Weights of a small image classifier.
Model: 48-pixel images, arch resnet, norm groupnorm, activation silu, depths [2, 4, 4], widths [80, 128, 240].
Training: adamw at rate 0.0038, 33200 steps, batches of 512.
Data: trained on numbers of one to four digits printed on busy colour backdrops, 147500 training examples.
Rows from block 4, named by matrix and row number. Rows with one number belong to one channel. Each number is 500 + 25 x the weight over the matrix's rms, rounded and kept within 0 to 999. All counts start at 0. Numbers have three digits each.
# convs0: first 3x3 conv (model.blocks.4.convs.0.weight, 128x128x3x3, standardized in use), inputs 98-104, a 3x3 kernel for each
# convs1: second 3x3 conv (model.blocks.4.convs.1.weight, 128x128x3x3, standardized in use, transposed), outputs 98-104, a 3x3 kernel for each
convs0.8:549541535538538536522531529482481475475480480460472479530535534548554547535546537481479486473479491472484509473458448488469457514499486472498509495493519500474495489500492486490483495495490
convs1.8:474455448477463458479472471478462474474460467481467473495508515505511517500500503498518536486514530488500506504516510516526522523532526504514524500509514510518522474480490476473485477471473
convs0.9:517520515508510508484487485522529528529539541519533532512537528524559546513539521466479496473486493494501499521503488514502496501497491494516509524526514515510498504530517500527519489503504
convs1.9:484484495486488495491493494462470492459468486463466473507513519509521522526537541513520527488500509493508516503505505488492497485492502500519545493508541518517528488485482488485484488489484
convs0.10:514532536495507509513509505552485457541477458540479476473507466518551509495534496501494486476451451529528503472469457456444437490480467485488483471488466455459444508537499527552521521544526
convs1.10:518503504506492489513500492511500493507486483533493487521519517520527523515523528506491484534500483549497503489490488486490493491500505516523537516499503530510521482488490492503501500515511
convs0.11:539559545523525515507524507488506509506519516500511514511501490522499496524512515493506517464499518505518526510509491488498479484495472512532538469471482481500492489474479517482482524496500
convs1.11:488478474498488483499490483480493498485492499503505509522532532492503512492500517513530532494507534490513492498508501485492490474487492478507494497505492533542522481477482493497496481490486
convs0.12:408445447397424421441469477463460421493493447508504468475473471483483484472484489529514505489494482493491474504490464482481447460470457500480486507490490480485485500494507494476486517508503
convs1.12:489486485505509497526531517520539535513529527554554552467483496485497509500514533471479466478510503504515498525529532507508519522531549482493490488497493478487484538538553530526534539524527
convs0.13:529514509531521518535533540525516517518512514511502517494495494500498498508499498484495509466484500486489491467481482450470475464484484501476476503472497531502520491511495508521488496486457
convs1.13:507491483498481475507498486488478486498495504543525533476480474470483483482496507503517512507533512548579550481486482481486485495505507517504523486476494480466483493493503498495500489493499
convs0.14:467499502481506497478480474499465415529494437510473434475487476498503496468472478516509498487486478473499498482472431492491452450467458507495514505508526470504514500497514469461482483489488
convs1.14:520513507558559546549549534483503513479486500491496506460477489475491504484502522532514511545534530539524502482495502466485508486513534498481474477470475483481500499500503503492498514502499
convs0.15:523524545518520539534529546478483513485498527487498529504512506485506504495510515527521521497480481525499494492511512479504508506521529507485490504478475510499495469470460469459461467468476
convs1.15:510502500500497498501499495462466471477479491515501507507503498506504501500505510487513491488519518513539537504506504502503502506510510519508511497483489494497503459460468468467468476461467
convs0.16:515530516482476477494479476527537483507512476514512497500508499503513499485496496504520514536565556487517512492510516486487489506522520449460489466468492483490498518521516525523532516511520
convs1.16:497504501500499488498497489531505499515496483511496491522530527520524515510516502480464477458429428491463465506501510495489496501489489517519505520511499517514494527541545532545544533543546
convs0.17:519525522512515509492505500524507477529516491521514488487486480501502500491487486535525524497481480363359385519528517535543538532547540503509518507510516493494490486481486488490489494495494
convs1.17:524527520523526515499506494512512501520511504509499491503507501514521513505515509500518495512522493473474454477484493469477489481485495510501479525514497524516513481494503485494496488496493
convs0.18:575576563572574570539557560518501427534522454525520458488499520486494517496505527462469479464484493503535549533539524548556537540544519490470493501472495506467486485500493476492483473473462
convs1.18:491495487498508506500511508519522519531533529526530525479455437490464442479458434463419447487442478497468511496496499504499502500490493469451435471460449455455450487489494490497501482491497
convs0.19:508509560464483533467476520538532515516525507528543522492489487508496484494486486536521489561556531596595551535545583521531585516541598459491499454466488486492481521526503536535501527518497
convs1.19:506508506502500492509501494502513513499503504503504497523512492522514497510509499483472490488486505487493504494498500479484488478482480505522527511521526516519516493497500485486488471467477
convs0.20:483490502458480489458494513522501457522489442524492452488504498476499497476497495524546542519536530546554542544549576542550576544538558498500492517497491513503506470500495494507491512517515
convs1.20:521517512508504498511506504504497466503489463503489479502502493512511505497505499499488487507500501510496497492494491493495495489492494519503481509492486508493485499500504495493494475477477
convs0.21:524541555528560571517548553563515453585538474573543481495506508488496497493503502500511485526535512503509515499489480513492479524501474482501505527526495509495439488484488470474471482471469
convs1.21:482479476498498493511508509483455453506475475515485482470490490455472470437454450494486477493473465500460463485491492481492488469477468488505502492501494481494486541539533531531526528523525
convs0.22:516491484518491481518502501505497485491493488493509507484459470463442448484460462511502500504496494477466471495509524524529547514536556532528518524523505544537521486470467461464451478476479
convs1.22:450442453454449461487484494514509503520517508525524520528531546516524545520533556504525514511543531506530528581593582590603589569578571524520511534532525528530522510510522507504511512509512
convs0.23:491496504488500504494501497525499475523502483515503488512505510513513518512516513513518520520533535554570573526536528538541533541536520472480460488485479510504497506514498528538524491491495
convs1.23:444444436470471462484492485484450444501475475505484485519525536517524538506518531496483493484473477486479489509507514497496505492497508508505499477475474477475470489503493494498485476479466
convs0.24:494481476504488480501484479528544508558558531546547536515504512515496499505483487512509526515514521523519524489478481498479477507486487539536532536532520513510490512516483523527500529521498
convs1.24:531526522485486482462465461503504501488484478443442433481480490486482495500492501478495503539542539517517523483485492499500510506503512500471466538503495539497496494504509487500507481495501
convs0.25:484511540516528536513516520487480498476471492500489500515490486509480481512504504496470478491461459470463461541548564548550560548532526568567567547558547515528512522526513520533529516525537
convs1.25:526511515513500507513502513527517511526521521524521522511527509521534512519526502483544507484537500472517489498512499495509496485497483527526538511514540507512543446442441465457457464455456
convs0.26:515481466452411428462418422496503515485493498515512506505502507501500510524519523492537514533563535549563544487458497477449491471442474504492500509499479520533523463463465481470476472478475
convs1.26:507499480515516501512514504515505488515504492520502489452476483470486487465486492477486494456468486432446479469479492468476487472486499463477464465475466453475454502502499498493489489482483
convs0.27:484477483510495495504490491519551538558570560556560557501498503507500500509500500536532538509506507497494499487472475504481475510484479503515520513528528502522520479486472492501496514519519
convs1.27:512516513483491487476484479518516515499496497472473474494492499498498504512506508513514511534532527486489492487482486497491498502496501501482474504477474496468468523525519513516511501502501
convs0.28:479480479490481482492481483510557545529554534544550527512504509520513507516514507487491485487494481555564554472467482475466488494483500503507502523503503527503500508504506502494499492494495
convs1.28:515502498498493488491484477487479471486482467468466456485495492491496492491492485472495531517532555511512538487495500496502508497501505518527515531538530503502504487485488491495499485486491
convs0.29:489479481500488486492483483521548539541549546511514514500491496503494496503496496517510518518511513536530532483471470507487480509490492499496495498493496479476482500515512504515517508515521
convs1.29:517515509495493484479476465510502504493488489460456460498496499501497500514508503530518516556548545530527529495491497502501510510507515487489487480485496478477493534529524527525524515513513
convs0.30:511521517538521503535510492441466487482493505499500493488498504495507504500507512524512514536523515473463465479484501518517533519526531535518514512485488523501503500455458522497505513505512
convs1.30:516511501510508497504508501535512505522499499509496491445448460439445463453457474503499508499483481462447452505505516504510525510517532495486499492480505479467493470473484477476481479475474
convs0.31:527512505525509501536518511486474493482464490507494511505502497504503496500500492489493501523530531555573575477461471462437450482458480497500492497495501500495496487507492501517511509513496
convs1.31:520517521517509512513503503533532541526520524511505507502506514497503511493502508483481493509512510515524517472477481477482488486493504514514499524522506510507493496502503498501503496498499
convs0.32:490477479479472484479473481481512508490518514501520513464460492480477503480478492536535506531538490535560479510508531490487531495492532474493501464480493456488494516523499523525488521529504
convs1.32:509506506493497496479485483490486495486485494479484477536527527528524531529536538540516544505503531466483498505502489500499489502507499491505516486499508481490495500499495496494494486483489
convs0.33:555523510514489492482494495464511540434466497437472500521478501525487528525505536502502498532531520516502490496509502490495497477478468522513515534505485530509506545568555513505492512499500
convs1.33:496488488501495500516513518486486512477476500489493507501504498498501500502510505521502510442440446457460501488492482491497485488499491494490476482481475521533523495493504505507508510511514
convs0.34:479482462518522501500513502493504534497510535502514528507523510509531515504524507500501523500511526512522528500504494488488477475487490506514512507511506513528523492506532503502525509509517
convs1.34:508511510511511508511509504509506502517513507517512506512520524512517521505506514532513510514494493512495507500500500506506505500502504480473480469468479474470480486491493474480483476481483
convs0.35:485504511480504518490519540552550529506506485483493475485508519494499505517526524504496497497500485461471471512517521468481500487493507469460523472484543469493540505502488515508489542534534
convs1.35:483485491500506513518522530519512536523521537546524543527509491506493479494486469504500497515511509503480482525512499509495481492481468545530499511492468490483460495502503492500507491494511
convs0.36:472458447472436443476462471525496485512471460477449449499507510501508507508510500454466480506506504497497485526528530499495496478470479513491494472465452505504497474522456486519487482498463
convs1.36:529522515518514514488487494493511504483505501478487487489495499482484478497491483485495514481491503496493496480490501496499504524520515520509508506491489511504505517517525517523528507516529
convs0.37:482482472473471462474470464493493487509506500505497496470473478481481486495496501507520519483496499475479477516515511522521518511516509503509506533526514515511500515533541525547548511527525
convs1.37:500492497490490501481489500477481488469478488469475483508503509503503507514513516553531501532514502494476461485481476489486481502496494520521526502491501509502509502502490506509498494496488
convs0.38:485493471497500486508522516505528531504525522508526522480501511488507519497515514519529534495506503488514501500508503492490487513506502493484470522524508513534517524530524554553531558557537
convs1.38:505504513498501512498500508510502507509500499509502494516518513509514510505510511529506511516512525493493519479479475477474470480477474484505506480505498448462463489491497488489494490490493
convs0.39:555547521547537522522534531514514495483504490444485479511518509521537538519537535507496502497492501485494511525504487530508508543529531480505480493459449507472478506497483481468462485487485
convs1.39:496484479505500499500498501507501506515510517506501514514509498498498491472475470503526518499511495498508505503510510492494498477476479492500501513528526529544528505503513488487495497492503
convs0.40:525511507548530515551537514540508504544516514545515513480486495482495495477488498470484496487490491454460448481492498489499516479489502461483474477503495480490485489481469480475477491485491
convs1.40:506515519518528531530538541533515505537524516548537533503496505495486489494488489580491498568488501540454484489479483481476482475476483508503478518511486509503489505506518511510520513516524
convs0.41:480492462488495469499489453474469506486488513499498508503512515512521525520514515509498501509477478524499506528514494520504495529511511507523535511531538489505496499486489505489478495478457
convs1.41:475481479451463465440449452475468476472474481471469483525521520524523514510511499557486494559488488556481483506499491516508496519511499549571574550572576547565573472470459470461452471461451
convs0.42:498521501502521509482503488504516505517525502514520484510509523509518533500510505486482493494499515508509513485491466472486467435452453475528514515541502497505470489485472481483454476472455
convs1.42:499493486505496488503494492512498482505488479498490477501509509516521512520524515536535576527527564500507546509508505512512510505506499475479495484483490490489496507511523506505512509505504
convs0.43:492474491511470481519497497550498494544498484548497483491466456514482455513483473491508510491498516446442471496503509494494516470480494442466465464477495465475470521501488523507491521507494
convs1.43:438448459483494493504506505493502504490506512488504516519514550498490531488493526570499541548471497554471484498501509481495504498514514487478487485465491478469505525521533521522533522520528
convs0.44:494496503476501500451458466507488475537526498518501474447462459481490495497497510510516523496508502478501506490494490536534519504522507453459468467467492480482474515513501484465467478477466
convs1.44:484488483513526507499507494490495506505502495511489483506517546500511538509521526503440492547504543558508547535541553521540558517535544485492485492493494508535538553553554550543541559569564
convs0.45:581578579603591594596593595480477464479481476483486486491495493483488493486487492519529532490496497461462458487504502500513513501511507475478472473481473461464453492492486483488486481481482
convs1.45:495498500497494499506501506487485507501499521513512528506513508498502494498497492452464478462486507447481501511511510503505504493493491557565541557561541543551533449441449456452459464460467
convs0.46:516531533521539531524545529546491483555500496557505510475507487477513493468512497475488485494512502465493470509510500511508508493488486462492499471491490460459457495484462486471460495482479
convs1.46:465463468498502501521531525491490486498504499512513516495495504484485494479483491532468517521461511534479538513508521498501523491504531483475451512495473533510492477488500487492497501509513
convs0.47:486502502489511513497503499493538545497543542470520525536532539537530531542532521499500504520505508562536548510514516510512515531543547530511515529518514537536521476495519503517515504500495
convs1.47:499503489502507495492497481487504495485504494475500488480484486485487484487490480398429450464468476451469479481482484486484484492489488512515516517520526531527537480492485479485473471480469
convs0.48:504484462534504470521508485467501536471505539471500542508493488501481474502489490492503525447470488423434448492489484499488479497487482491500483502505496514510506478501496511521519511513505
convs1.48:480479489480479482482482482497505515492500504492500501532532544524520536536537551526525506508534511468521520505507498504508505503510514542541541538523513523492484489492482490491481479480478
convs0.49:493473476499468455489464447497523509498525509510526506512512510525520512527521514502492502478477480460459448473472476473475481455460471545542520541541524531527519515518480521522501501508490
convs1.49:489476486490483490496485490498494504495494497488484478482487494485483491498496502548536531508514508525533514490501505506512513506512512472477501455460479470469488464460449468466456471467462
convs0.50:462496465473519502498533534484443429504475470478455475483500511471499511473502521523525530520524503511513477476491490476476459463467461487495517508505510501494514530528505531521503544539528
convs1.50:524526517499506503484489490529515514518508501518499499525524495520518492510512494546543534529539530510517513505501501508501497511504496512501471522509474502500468506502502497492493491483481
convs0.51:486482507504510515510519530505454455521472476542503514508492489511501505504499496484473484537536548556564565475473474529526521544541542496510508498528532500515494491495477516520499523507492
convs1.51:509507504492486481483471467503485487479469476479469478514496481511498486517508498516505506499468483508478486509499501492487489494493497501493523476458478502484502502513509508511507520525519
convs0.52:498491484490454458495471473490506524486513515456506521507540499507548530497532518545558566523512540510501527498486505506501515538534544476490474513546497521532488519513515512544531485515491
convs1.52:497502512503509520513523531480515505479526515489531518529524535522534530529532532475501445473495447434481473489482483479473481481474475480526516502536515487489485514529517501520510508523522
convs0.53:516495468512487475495485480518511542467474519443469538521512503502504491514498499505505517474462458503481502433433484453451491511495509509505490501504494479486487489541531512537527499491486
convs1.53:489485486488491481479486479478488496479489483477497483511524537503512521504507509462492489462498482477513496515519518499503500499502500475478482502511502513520509509516521517525513506512503
convs0.54:466480499475458469476470460486528508475524489493547511491494492501514502509509511436453474476484485536535536519529515516512507531535537540523470539534471526513487529532540535541516488480509
convs1.54:513509497510509497504502496468471473467495485464483481501493494501493496511505487438455475475506503476526524484484498474478497479485495485497489510530518487508514514514515513518524511523525
convs0.55:503509480544505456521502473456485510446480519440467533509489486522499493521530510487498523446429424506481472464500525483493526528500521483516505466528525492493467489494496502509538506502495
convs1.55:488492513476486486493492486457485502469483507467485490506520535504500519510505523501519529505525510461502482496502483492498486490496489523524492565539488538500485510516499516518496504502495
convs0.56:481483491518518508492492481506508528516530563516523554483507490495509496491506497543523521518480467511516525485474487490497504472491493504515491493485489489477487514514503520515514522519515
convs1.56:505501501502503507500503508488501507470491502480489488503507502504502505519517519537530510474481477409411403522515509511503504503499505502510523473486486484496500518515509517512521503507521
convs0.57:493490498497500499519509506483507496491517504483507504513500486519502477511483467502510508493502493474484469481501518510518535538537542503489490501472485479471490506518488527538515525528512
convs1.57:515501493493480477478470468501495491482480478471471470502501512502500509504500506479517523498534551478509532496498502496500504496500505497460468497480492504502521496489491496490491484484487
convs0.58:507481498504480500511473475474474510477483512471478496459440469447429470474458495507494503511519510524527496486468491450454509479491545542517491516493468510500473529520482525520493508515501
convs1.58:500489490498492490500500493463464468450456463442447442483474489485467481504482497496486513492481511492485520468472487467475486474478491440466476466508514504530526487480490488484485478480483
convs0.59:530557529551547489541536485517515520486511516471509529501504510494502491504502497480497507479498511465479484515524528523510515509477479493480486502516529511508523482488490486531540511529531
convs1.59:497489489494486479496485480442454462462459463485480477504504493506503496521515508478489494479515513471502522487477467487483473493488476563509468568517471493458457526525505525527505511512500
convs0.60:482489509487490505493501506519493487532497488535497492496523528493522528489510507498513517481495494478484477477529549491539561492522547494510481502488466472473460487508495500516507499512523
convs1.60:479470476468462471473464473502477456480467456455445453497501482516513493517513488526516513553507514483431443513512504509512508501513509532512518521520535520529538494500497499510511502505510
convs0.61:483502489518510485521498476476501513477506516469498510507505499497487476488458464468479491471483491466487494518519526506501508502498500495490481490479467482484472476478487492509521504527523
convs1.61:523514513506494490492483478502498496486480482469463466505517520514527530528536538483507513501539530483519522491491478489493487484492492559544516546534502498491481507503501507503501492498503
convs0.62:489471469486481478484481488527522494529522509501501496548565550555573548532553516515506505508510520486484494505510524495494519489476494503473477506481477516494509518517519514507514533516514
convs1.62:488493493494498503490487489473485487489499499490492492480485481492507501493509502517518526518514514514505498500499496499500497515516511500491501486470482490476484495492493489486484488486487
convs0.63:520520531494491507484484506495515546528544567519532544495506509502516521477500505514513516516511497488481466543539534560562564545550562523519510557543533527514502495511497529531524515520515
convs1.63:499506506497503504489496499497515507489509500475494486466463459488480468489482472489478481486492500479489503477472472481474475487477477486492507477487499477484496507511512508510515505508511
convs0.64:501490500496501511518517531507459467513476490514481501488488498481485492486481481529537542528534533491508492494498498492490492481475486486491484497487483491476481464464462457460463462452454
convs1.64:516523522543551546550557550511520491518524495520524501492481491462458473461461475532489474525481482523477481467463486434439462431437457478470460455467471448461475513518521501506508503506509
convs0.65:504514482510529507508538541463549456469557493456569512520499524504502511485497509530533534514509511486459477498509486511512483489491459499479467503471471503480474512500489512512491508514478
convs1.65:508505498505498491503496477489488500486488486482483471473496504472494507476494507538537498539547503522513488486496492483498496481496499530473460547484467557496476489503505480502502473496496
convs0.66:517520507505512507501516518488526474475517469468519472534548537532540525467485475543536547558548555517493499492506500517536537500518513486444428503453463515474469470461496486487493511491501
convs1.66:448447451458453450477471461506471481507475482517492489515520504502518509506533529512504509482479485476456475535539532535541535535544539506516527494501521504513528497502505483483485488489492
convs0.67:461480497498503490488486484501501487486495490486492492497520513526559541514535511529518517524511505523520530545551562554552567543529538528520492521516500488476477486480492488492508470491509
convs1.67:447442441459468464466470472513492493510497497492477482542544529537547543534543541455496499503534531452496509560572580547564580528547565534532535547550542509524527510509510505499502500496504
convs0.68:457494518467513510440480485507521530491500524474469511514525496509496490489464487518529538483511528487516518531539536530533514528524503470472471479457471497475474516523526524509530531509533
convs1.68:482486483474486477472481481476489505490495502484486470480481494475485491488499488471491513468491494478506506495494505491495514498503519497458467489449472511491520514519516522522512509516510
convs0.69:515509495504497487490487481513487505499486497503492498497489505480481500486485510559556564522503507449415413462462476471468488470470494496508495505514490492494482517504504522508500530513504
convs1.69:514516515509507503506499492522520514512508509516506513540529513527518505522519508518526489533541509495483454511502496505503500511510507530527519520525535520529533514522520516515515515517516
convs0.70:511519510511520523483485511478536486458526471429508448532513522538524532516505520506519524523528525518517531512537546522538552480496525487490489498490495487490478497490494519511512520518512
convs1.70:498489479502494480506497484497481492494476484482473475478498508487507520492509521465462505474485527457471532489506509487505512489506517493508520479498515490509511456453460458455464466465483
convs0.71:501509504524530532523535554491485449485483454459471452485495522488487511494489514461489503450454460463469470471505501499524518505529529517498513517504522520497495486486507471482499474477488
convs1.71:515515512522519517536534530521522521523520521522522518477495497475482485478482485498446465491449471466424445476493491467481478459467460498497501509508515504501502445450463443451465457465478
convs0.72:483478479480472470473466458483527523500542537492525521507512513514521522512518518472471472487477463530521504503508507506512512503501498509514501516514501516510499500519520511530524508521511
convs1.72:491490482480482471477478465491484488479476473478476475502503507513515519521525529492476498491478496485484512499495487509506505506505508483497515495507522489499516493492490495494495493494497
convs0.73:472482490485489493501494491480465462498488486510492486481461466472452463475451468514496498498484485453444448512507501535525531526516518484460459478451454473458465535539541536541535541548541
convs1.73:516510504502498495501501502489487472476475465467472464523522501526521499515507485520516503528519501521505496508502493506495483492480468501493501494487498511507518495505503502509509496501501
convs0.74:485516550464489496470480488518548537494533519499542549493493492507514516523534535468461482489479485493462481519529533525509497507493501482487512476484490492509502502530499492518507518526528
convs1.74:492501498523520497525524502497499485494493467491486479516536548527547555540565568500513492463463442430454473518524519505521521513528532530537534507505510523520516539542533551551541548554548
convs0.75:493513509476483484478480485510509492530529516520512509499503500503507496507502489469467473494480478494481483500498500502501493496503498528496496504483477515502501509514511511513520515514516
convs1.75:504525533520541547526543550495529537489516524490514517445432445455439456474464481418430435435469480507527523444429437442427436452440456502501498504495484501492489517521524527530527531529524
convs0.76:549502507519475489506482489529485497523482496505482508523511508519512511527524520442448467464456435539525497463458490434425453487460480513494506501487508510506511491531524504531522499511505
convs1.76:497499498487485484488479469509503507519508502526506495498502501500506500491496493475477490485482465514517508510515508515518508509510506485486487498499491495488474496501505494499500492504507
convs0.77:504508543476488508480498521532513516531512506490484499515513524508513518518525529431430424464446416536507497483511524468483478514520522510501491495480484529514506501521506492502504483491495
convs1.77:511507505529534533532536524523500502539521515549522512461467467471482481476487488431425436418415407446450461474479479479479478488487490490497504497494499492484485495498501489494498489503508
convs0.78:475474491478477484481489494513486524529506537546524556473479479485490484500505507527538536542546542526526517507502510507501519498494511479485483476476472496495492525521511520507502514495486
convs1.78:497498496486482482490482476518502499515497497520498502547543526539536522528530516550531513516496483511483482514501491500488479492484479496490472480478464486483466513514515511509508512514510
convs0.79:535517485529499474520495477484518510498523514511519498518515528514509513518501499488468489496473489516496502492487497496486493488479483566558545574555556579551548477450442483471463474480478
convs1.79:504505510514518521491494494490508505511533525514542525474470483466456470463456467519512530522511528496491507474483483496498500505504512454470485438468480451473484477476475484481481480479479
convs0.80:513515510515504509517499501501495525517509529526515533492489472473482460486476475516526518486496482481497484522531541526536558533542566459470476511512524543540547485501462481501467497497484
convs1.80:514513518495495493480477473527505518518495510529493505543549538547552530547542513492507504487497517467469490491479472502492483516509499535565531507548535470499489528524514531529518519524516
convs0.81:534508513546517517542520512507498504511503514511499518481480480499496494497492488489491492484486495468479490517532526526530526502513517469463463471471464470466472491511505502535527496518506
convs1.81:520528518518523521516517517527527509534536526526533528516507496511503488493484476543551559537537546532539560499488493502491491503493490494480468481472468486483490466465473460458467450450466
convs0.82:540551556533524526505494490527568585488532542466500502526507510527518517516517517479474473489497499505500497559563544524541539498504494518517507510521509489493479507497510507497519506509540
convs1.82:481484489493494496487490500482502520501508526520531543522523528502511525484498519497461434508469457490461463493497511496502515504508520517497503509484501498477502501504496496506490486489473
convs0.83:531530521516515510511519515533524490512503482489490488459462468466471488469477491465481480482500502492494496534539544516522532489498499489478481512497492499472465452450453444441458482472500
convs1.83:517514513523521516523518513489484471505496485527515512493505515497507515492500507468466485495497508502520530474485489474484492473480487483466440509496475512501495518518510515515505505507500
convs0.84:524531527535546541526533532564529477568529480565527495518517512518515511518511507471480480516539529535565560510526524498511506484487481505491491509497476512490453499505494480476474495486471
convs1.84:494497506495496504494496503498499528508494513519498507488476469467457451485479471422441472417455483436476500471471475475474473502499495483484471477483471493506507513519517519525515521522517
convs0.85:478498511492499498504509506486476461506499483498487473508515495524535516489511508477468457492486484483488497521542548557573576551560561495506493507507500503508482490493504471479485484486483
convs1.85:458451459471471469484491487502511500485498498475480483451471472460480495467487496491531524496546549491536535525536527520539542516542551513519532515516517509511507519521526507504504507503500
convs0.86:510497484529529526538542525530543540558564566541548544521530512515518511508513503457464472478490500523531541445468469510521507517527508491500526509505528510501521495497504482475494491482500
convs1.86:509512515529538549535549564489495520504507531516520539488492507470472483476467472480489487501508508512509513487482488477466466476459455478488492463467479490498491505503497494495489496496495
convs0.87:501509490457433432438411423468426423479425410485423404486484485497487492514507513498516499461483482469476464535519498522500497500482491518499520521511505496502507512491477507468461487467467
convs1.87:498491484514512505508509504507508515488489504505497510470488503474486493483495508470459466464472464464473465489498513476485502492504520465489474478494471475494472511502512513501515528515526
convs0.88:508512520483493501513519509511525547527542564525532552440434447435424452454444457531534531497505520488493504491489490528529537555549546498485470525505491533532516500485498494492493483482489
convs1.88:467463464464464467498504506470476477453463466460469473505505500498496488501492479515545520460475466438454454521518514513512503497492478545544533498501512502492487504505503502501495506507502
convs0.89:473498513501511513493507521495510499501517509491512510494505505505523507510520509505514506494511492493525510489504525509525536504514517497506516509527526502507484468514520454504522441465494
convs1.89:489492501494501502511513506509492503509496500498475486493517518494515522499518527477495559501518561476514551530541534516530532494506515476507512514544533516538536491493481492488481489492491
convs0.90:502493493514509507532527526497476473506484484514487479479461478476466484497502510555559566479486486429441466538535539535522522468460465498525530505513511501493496486476468506473457501466463
convs1.90:513509494534529504547547523534522516536532526526530512511512531486493513483489497493494464477492478451463444506511515477482492474470473506487484485491501484482488508517525506509518507502509
convs0.91:462497519508500483526502454503506478528520513463467492530517515521508490488487469518510502522522529506529517524534530499479479481447454507500485505526505496497497511502484480504522467474512
convs1.91:514494486509499485525521493490463430500475444500487473472490514465486514451484520440485511469480492444465494485499506489509522478500520508523497506525499458473489495489481504494487490491497
convs0.92:505491483518505490511498495497490507493488506468473496462432425460434427462447451507506502496510505485498494479496502478496503466474497499519506492530515475503494459471493488502517497501516
convs1.92:507501501522514513525519516500511510507516513508512506449467484456467484466474489535544558517526531526535525462469470468477482477485494452467443483490464493490473493502513484487494478482484
convs0.93:450477473441446434467464462470473422465473438487490460506510507543550543511524509530498512530485511527483503477503524467492500496513505496480475502478472516477453514520512524530505506506473
convs1.93:488461435494475451516513499521506489528511492536515501464483494472481495467472492519525510520510495531524512516542550515538546494518533508510508525521501522513499527541546531541536531535536
convs0.94:496496512512516524519531519491500510504520529498510517505497491516512508508512509499514509506516510526525516466463484494486503498484493521539517528530504506499487495492489496473474486476494
convs1.94:494492496505504506515513516494492507485490503468476489481497504486497504508513518507517543509516538499516540510517515503505506505503502453454460471481480514526509487486486474470476469469482
convs0.95:458470472442467471444484510499509529500496509498486499501515525494499515488480496520532514528549547488502497497507529487504529488494499531495510521499499524505516492496510493487490505486483
convs1.95:495499506517515517542541537509507485535522503545533529509528555505533556482519550490490523457466489487495511522521509521524512505516507530530510511519502496478475490491494495491498484480490
convs0.96:489500490495489471507501481479480481496493491507499501501495493501485484504496502511514536516521548532529533526529529553548543556552534492500499520541527503517499531523523531514516511503506
convs1.96:483487503483491499470484487478480495464461475455460475518514517500498508498505519506522516493517503459492491511509500497494492504500500520535526532523501522506482485483485487482485493490491
convs0.97:514517493538540516509505472555528505578548525560520492495525490489523459467487430543511513524495493503492484501495491520506492500490459516516495498490482477468467469493515496510520499503511
convs1.97:477477476488485478502491482489466468505479484524490491513513506493501496485500496477486497472469481482462484515511501491492490487496502490499501473491513498520540516532540527537545531549555
convs0.98:500534511499511480506519515540482464559496475534472466464514560457527550470518535470502488493528491453480455484463468501505504489495479489492516483517506494522507481485479462488488474481514
convs1.98:510497488493482478488494498489475455492475463519508490442454452456459458465475473548560534560547501529519481499515503493495480492486476527503442538520459494483452515517507519506507515503504
convs0.99:522486444513503485507523519450483485472502515512529544513509505505511524512514502496517537484500531509473506525488459553513467561541507516457438560503457547526465474536520507510486506485460
convs1.99:486487487516515517544537528511502495525511498540515482486507520483509526499512525533522528515526500498496503506523520496523514484516496511490489524477474565515491509533534507529518484509508
convs0.100:543527515512491475505485467498487509512490503492473487498497500506497504503487490524535524521533525497498506537524509538521514532522509500516505556574526512523499491483499497487512504509529
convs1.100:500501506495495494497500496491493479473476467481482483520519527519521531526531535485518525479508512465485503499503503494499500497498497486495492493499486487504488506509512511509511516518521
convs0.101:486485488500498504525529524496522507498516495503518495487500503499504513497498505510506505520530526544538536522519539537548565526539564531554521517542508492506495472467457483490473506520503
convs1.101:498498507501501507494497509471479477477475483476475486492490491507499492516503493513514535540522535523501504494496491503504495501500493443433437480497483532550526494496506486492500470475482
convs0.102:469483485498501488521506495439422421483457440522493465519508514519512527523514524504493498509499494499487485481486495552525512555535517490508522489515518481502488505505498480464490500491490
convs1.102:510505508495495494471480480517495509498471483479465479502495483502498490493498495511495487509509505496503511513511507526524526536537540507508485516491488535522522449452456446449454446449454
convs0.103:494539515493532522519543522567536413541525410526533431484493514472488491496486508532515524499478481549522491476494508471487492485493462482453484469471492479478494519501462499512481514515529
convs1.103:507493489502497494505510510497485523495485504514492512510493500499483490508486480506480513507493527490452493504499485490480467485477469506558515506569508473527484524522520513514509506506498
convs0.104:508505504512512502515499495489491489478482490486492500496493492498495498483484487520514518525513497500490481517523529480482495466469477494485474481476491486480484521535500529538504505509470
convs1.104:475473470459458449457455448471471466445439440434431433524531520534540536518529528523535524492505506492519523512509507521517519509511515529539550519523534518512528519522525517520521509516514
convs0.105:517544546546561554529560571560565502572570504532538490492460469495452472511488511490469474488476484473441460502504477512513480517522508520517500498511514485503505493484491471483492479506505
convs1.105:489488500524526530569575576506519541504517529538533544436427463417406441435423469509499517469475489489471498478466468450445452444449473481491482466476457489474456483485486486493494489502498